config.yaml
model: "self-supervised image encoder"
horizontal_flip: false
rotation_deg: 5
method: "simclr"
mlp_ratio: 4
inner_norm: false
widths: [48, 96, 192]
temperature: 0.2
init: "lecun_normal"
residual_init: "none"
lr: 0.0017
batch_size: 512
warmup_steps: 340
weight_decay: 0.09
adamw_weight_decay_other_params: 0.01
Rows from block 7 of a small self-supervised image encoder, named by matrix and row number. Rows with one number belong to one neuron. Each number is 500 + 50 x the weight over its row's rms, rounded and kept within 0 to 999. All counts start at 0. Numbers have three digits each. After the name is the row's rms in percent of the matrix's.
After each neuron's rows are labels from the 100 images, of 14848, where the neuron reaches its highest value: "responds to" is what is common among them; "colour at peak" is the nearest of a few named colours to the mean colour under the peak. Only what is clearly more common there than usual is listed. The data: simulated telescope pictures of galaxies.
# fc1: MLP up (model.blocks.7.mlp.fc1.weight, 768x192), inputs 64-127
# fc2: MLP down (model.blocks.7.mlp.fc2.weight, 192x768, transposed), outputs 64-127

fc1.691 093:547436493519451488414555542419483496496502500647509457527378428527554489432464602591516520554530494423465467613442458406485571530479500520522494490502418541518539459368547506444484531474471544
fc2.691 096:545568481536518510559568479559547581436424526449519538482530477438466624454538453448432428517538520598504426418407463573532501448447544478521463530530602541505500543463490511540541576462499546
responds to: edge-on disc
colour at peak: brown

fc1.46 095:482500491513511521511466524456464493459502442448482548467479478467475491602387512489511443543455555374496474488438498568498436505491506504463570528442418477510547601577533544583481594533468408
fc2.46 098:468535422559434461529525535489496490522465512503487542474511519448584484507551502474417540491421511546523456481508511396606416507511470557479558520425563385530493544469474514543486461568478518
responds to: tilted; winding: clockwise outward; barred spiral
colour at peak: brown

fc1.585 111:479524504523495525516493548505480504481399559440557455473491562551495463504529554501391544466512538502551469587509523537550567514427396474595572492506432569448516432409468458409433564451527533
fc2.585 111:515504555485568523519495547489496584550511492476491483491490457414498489540559593551516482520505486475612429395477481502449527536496567633519506371498548519543535476510518475530531524448407584
responds to: edge-on disc
colour at peak: brown

fc1.224 102:537463514487458398578559514567447567451460447423573524593447421520630551503525605505486593323561561488489485450498505520410532400512624553513451513501486494555561495505434515438479487576590508
fc2.224 096:560486450535496514601486542532500617416513556583555477450549406461433416500500439466503458411511502535398480571512521405375569425562447372483594522531543561513544488510512523534613498445493555
responds to: merging pair; winding: clockwise outward; two-armed spiral
colour at peak: brown

fc1.467 099:439556492567455419508511595428476534544507544487560583501402544423422475524485541488574488550615558507493489447475574455559540486502412519519428454568430522501449583565475574502527445481502518
fc2.467 107:484416521433524509468467459628542558580493484496564626408486504506504584452497452529476557485484469551516471479474416411435513504544550418541555426482532550538466514567469541638426443551486475
responds to: lensed arc
colour at peak: brown

fc1.749 121:500493507416552550539494567433499549524484465521558513631514485419513459506556513427534463537506459523486525398490455438522492517514515534550525561562398478480472604444542561475417513498476425
fc2.749 123:383496464556512542507457443561438475438469405465530500481466462505443445520553528479482543496523527474531518500420557462491597531539467460456446481539432520457486536430501529586465463518522455
responds to: tilted; ring galaxy
colour at peak: brown

fc1.626 096:591559499510524466505514470483500527460513492584424590457510488580540599555498470467447425473470482514428523514483463463434418605506410548528443559524573573484528543501412541587467492421556448
fc2.626 100:421575500429510554466579524538462405438508473504535535549539549475475459632554571533541542512540548549501440500570529478406483408546566493518441547478529350411472520470489473464542558447495558
responds to: tilted; many-armed spiral; star cluster
colour at peak: brown

fc1.720 092:498500463490519569453528532423476501427415531543459500441538494554523518562448472544467456538563500528510544590519494436503511554520540498486669444515485482470498415532563500531469529535397505
fc2.720 092:559494532526558426520601517567551549460532545502578486470559436599472434475582544556498451525444606498469562487528428485486560567518468497488445409530435517486468465492523477521540606520459593
responds to: winding: clockwise outward; two-armed spiral; merging pair
colour at peak: brown

fc1.129 103:409494526432546476566439485482541485510529418582539494506502552498446633577561446468481538441470489487460615468455443528503501576520458580564478582525484486346557458580488528424476472501447448
fc2.129 099:553380512557475496431432536500501515456529410480443504505507437563546490556514485489427527474497471545434570463549429418457539546506434551388583566456486454560568605545626509521507506530460460
responds to: merging pair
colour at peak: brown; grey

fc1.217 101:555536505464481549502475534503519470562582444393536469523487526624487549464473438460506538535550537470425517441455523484490532593400555493470445483572626496475457526505486485552502524501524457
fc2.217 091:450620533593472493492496494453573490539541545618407485459418492380472454520477521557550503608442464581380533538566452456552528499497547548454561501474455525587523476447501510550612544523510586
responds to: winding: clockwise outward; two-armed spiral
colour at peak: brown

fc1.602 140:551443538495499465510499578465487509580479483536551493438409448472514425509516515517506554515507562509466558448495611509470488485514459621422548435495463570492467646576477507538532557409515503
fc2.602 155:493529550576551461511475557440489438444413478588526520457493478567529430562524509500424496476549533471548428447419589573529509658484425545471468504463565485486569505497477485517485490495501538
responds to: edge-on disc
colour at peak: brown

fc1.678 107:488538481577455552555486522446463568521468475556504572476381474525541424559555487458407500489574526549485493510508504524496450591530535508493544469589504521507494533440470519461447441434464525
fc2.678 100:574440480562443498591523449475626500460588529563550463536460501532484444453499503498519482466477460432507527463484574425451497420545499517384511571574492459488523503576408505515452465449517514
responds to: winding: clockwise outward; tilted; two-armed spiral; barred spiral
colour at peak: brown; grey

fc1.442 102:513604509449584501524528596525461580550566594508484491525599464574545456422457525458519559538484516516495521524510529424493454475389506473518556406522444521505480482547504480561491520537472583
fc2.442 106:459452589465561507443523444505428500554447544507558495514557512524437563465574446498502499502563537603521493532506405591446451597442501585450555588525460454537508472584459481425489435488542547
responds to: edge-on disc
colour at peak: brown

fc1.367 096:457480441469477481429424509517396491531497450405475509546557461551414593554389533522500544501510470487602485414427489405497532513458513483413452495558508483542591506622461517587479504456560549
fc2.367 104:449503524570486450480490520512539564457575503542503531545535505480442461488523520471452454459449551491520579543537443572379508533476477554541487542458483470523407502516465554487418542628509427
responds to: edge-on disc
colour at peak: brown

fc1.85 110:424468583585499466518610482520434543539520459587487546458471542442485503502498507541451504510491538530575560457561478414538490549483471520552436437401384423407544490453536545505529451475582538
fc2.85 108:549571528404499552474376480452452566520527446439593645566506456521579463492494562532502514559493454505583396607478435542520533521471541457502479460508436404552500491493408480489431488518571502
responds to: lensed arc
colour at peak: brown

fc1.578 090:463549384562461497562541524506457505505487520460535394540461538411406541539600520489505476496481453502554505591450539516529513461481491523420566495509591483587533479509492493494524470441515556
fc2.578 098:473411485509437436452573515545463551501576419516590508451528453449552419478553584454493592493484484445452477452414517514538508458632410542511539559465543457459516578483578476392453526476449399
responds to: bright star with spikes; many stars
colour at peak: brown; grey

fc1.330 085:526541459452480493515558524637512450455496445529489494526567508535519474479494470496456527520486562553417430391509402478417554537426511472526504474621555487451532443460424526458496442505586491
fc2.330 088:440548483626494514493543488549544389538476517489481553531447421478488434499432556574692502549495518490515547537492482506500576459524525465512361528558569466452531435519478491537540516532501551
responds to: merging pair; barred spiral
colour at peak: brown

fc1.716 088:536566532546513456526385580499406407547478498483445550474489465448509521534516495529509438594448517517491476420558586531528559405583446538426478547421517484466436578495446515537483461472412548
fc2.716 088:543549491439481577422417525569456481524473524443526561396496453485448491375507544491502454513498499449590438513513468430544545576455481485454528513551533500526574523476462498486511501478370453
responds to: bright star with spikes; lensed arc; flattened elliptical
colour at peak: brown

fc1.128 097:400458499478564506540491476451486561442447477518536500514403594527428389440535562487490525501675467456518564501477531492540436503635558476467600501493507634500466481460471563469542386456476554
fc2.128 091:504512523534512456453439487581495588472516521522490485444533510504439474510476526456550423546458490422480521531580514466514513606482535452516444499554517483491560537575466502469477500508534386
responds to: lensed arc
colour at peak: brown

fc1.361 090:565460610500520529600520446500451464537521505540468576516458502510403470456594493506438499521468520551531486497496440535451545489485551563525620407464502475465499426531554599476561432496412513
fc2.361 092:497566403480542455429449517468500490614545457535508448423510647475488561450502520414464457517359519558465512452568528473504464381515504541497492464532596533439471486502503563535533562503442443
responds to: winding: clockwise outward; merging pair; barred spiral
colour at peak: brown

fc1.734 111:540544562522483466542519435520460514508484448554469492469440513492481543500450503537499583463557490568510436434498548441502614501489593471538504532534486553545552475490414537564447497416386494
fc2.734 104:531542418413421464489508521406457442509500611538449569549459496502490536487575498525553474506453404448449483407527529494513518575434506442552427471533528423445516524527502457530434472429586486
responds to: tilted; ring galaxy
colour at peak: brown

fc1.200 106:539442507670557481500478535431486508602481437411505663506492581560497551520364582463439515466496486478533581498519547512457498523472471465466532444560508562560501471473514541487490472487422463
fc2.200 092:521504448563441484442489396477492359501511508478450585522512510478570491562517515442556458434568486543456518503580510544456501509439560534503550533466430494528486458508524520534466480550503566
responds to: tilted; winding: clockwise outward; many-armed spiral; ring galaxy
colour at peak: brown

fc1.35 095:551537588398509492542470419503520519453454476539517586489449470518535517501508557648347488432550382495471614479430515481412529540532471489521549596531464410531493530486465497512439509546423563
fc2.35 090:533511459492517462551418557572548538468483553503473552465438434480492594472552518535515514415517600558502379551510511505528375487420590457500489514503371435538511557485488465473552547513461486
responds to: winding: clockwise outward; tilted; two-armed spiral; barred spiral
colour at peak: brown

fc1.18 105:493512411448480508572490493484450533573462517539532497497501430484464473474487433408490511489569520465513562514642561454552461456454467449596422423557506466529348531520552601506556555592457480
fc2.18 108:532460472436527490479449517523525564518431433494543491562544478557499517497569414543439437475492563557464439605521499509488482491468524424559548483431485556534527518481425486578445494433495553
responds to: lensed arc; ring galaxy
colour at peak: brown

fc1.357 118:533492559591529501469473546435461547609470476498526553424424521438503591521504476478512570531495498440455603475467577476452567509410487563456510386448509487563531547569567532598501484437526501
fc2.357 142:435538580569462515508505476423432487517459512524609551406525483520483466596536513487505483503488564439583475572526535564441551619434478497517437513502570486461521443494396503508492592515552457
responds to: edge-on disc
colour at peak: brown

fc1.651 115:531460497527551591406511491505447485532532480458443449571519455495512560540526537443464575605537469477579383474552528548514474536522438507548416514511469473479524453498512494601509459500456393
fc2.651 111:538521552520580487468461496541517562538486452440406530433380501460493490535488471572477526443568423495441488463532520472498478427474514424440500499517532481623553538466470511496479543459492475
responds to: bright star with spikes; lensed arc
colour at peak: brown

fc1.480 104:469525499527454481496508473430494509513552465551475548496465411558507466523455517467494496495547498479469549508521587513475448464545529493513466509528557513562511438438438596515557513571543467
fc2.480 111:484554553539419427554547556473447452498406562582514479495597451479501530549457494472516440482475501417550456509495542544445558539582515472513414525446543518461527457464462523455485505538500479
responds to: winding: clockwise outward; tilted; barred spiral; many-armed spiral
colour at peak: brown; grey

fc1.759 091:500563577505530388542549568484432498571496433530540504517469454455466516570484540494418528538458598531525459501501582485425508550485504553490437498515554544413508609465471533453497543468552432
fc2.759 101:450547474445515501527448579445493500409444537496549537500532466502597434557516361420382417507593519490561380423487529474535450566556462508450464541539605539527514361510416500524516420453452427
responds to: edge-on disc; flattened elliptical
colour at peak: brown

fc1.313 107:569435458497478544553445462545527435468541477514582414546498520513548508545431533455459554529534485477585519447495460504478482506470523550479579543548580471488525462463493494502517532471474557
fc2.313 099:501448515431519541487511491573528508567513604467505395502448509428495477528462522516526592531444481531445530532589579492544483566454484406513436476470500468480455525499534575420499544494473507
responds to: bright star with spikes; round elliptical; flattened elliptical
colour at peak: brown

fc1.719 094:470536552445476524531492499485479509529508513478465398474544505495468486554584421446615528556481518569484451498580416509501569498490462588564529479490465427464534528479525492535513491498527579
fc2.719 090:455488526498455429483517472533433475439492498522531504547578456437486509525432441523576539495518484504540539579529444388440514505586515445428505550572507465496539402567523431503525520480452513
responds to: winding: clockwise outward; two-armed spiral; tilted
colour at peak: brown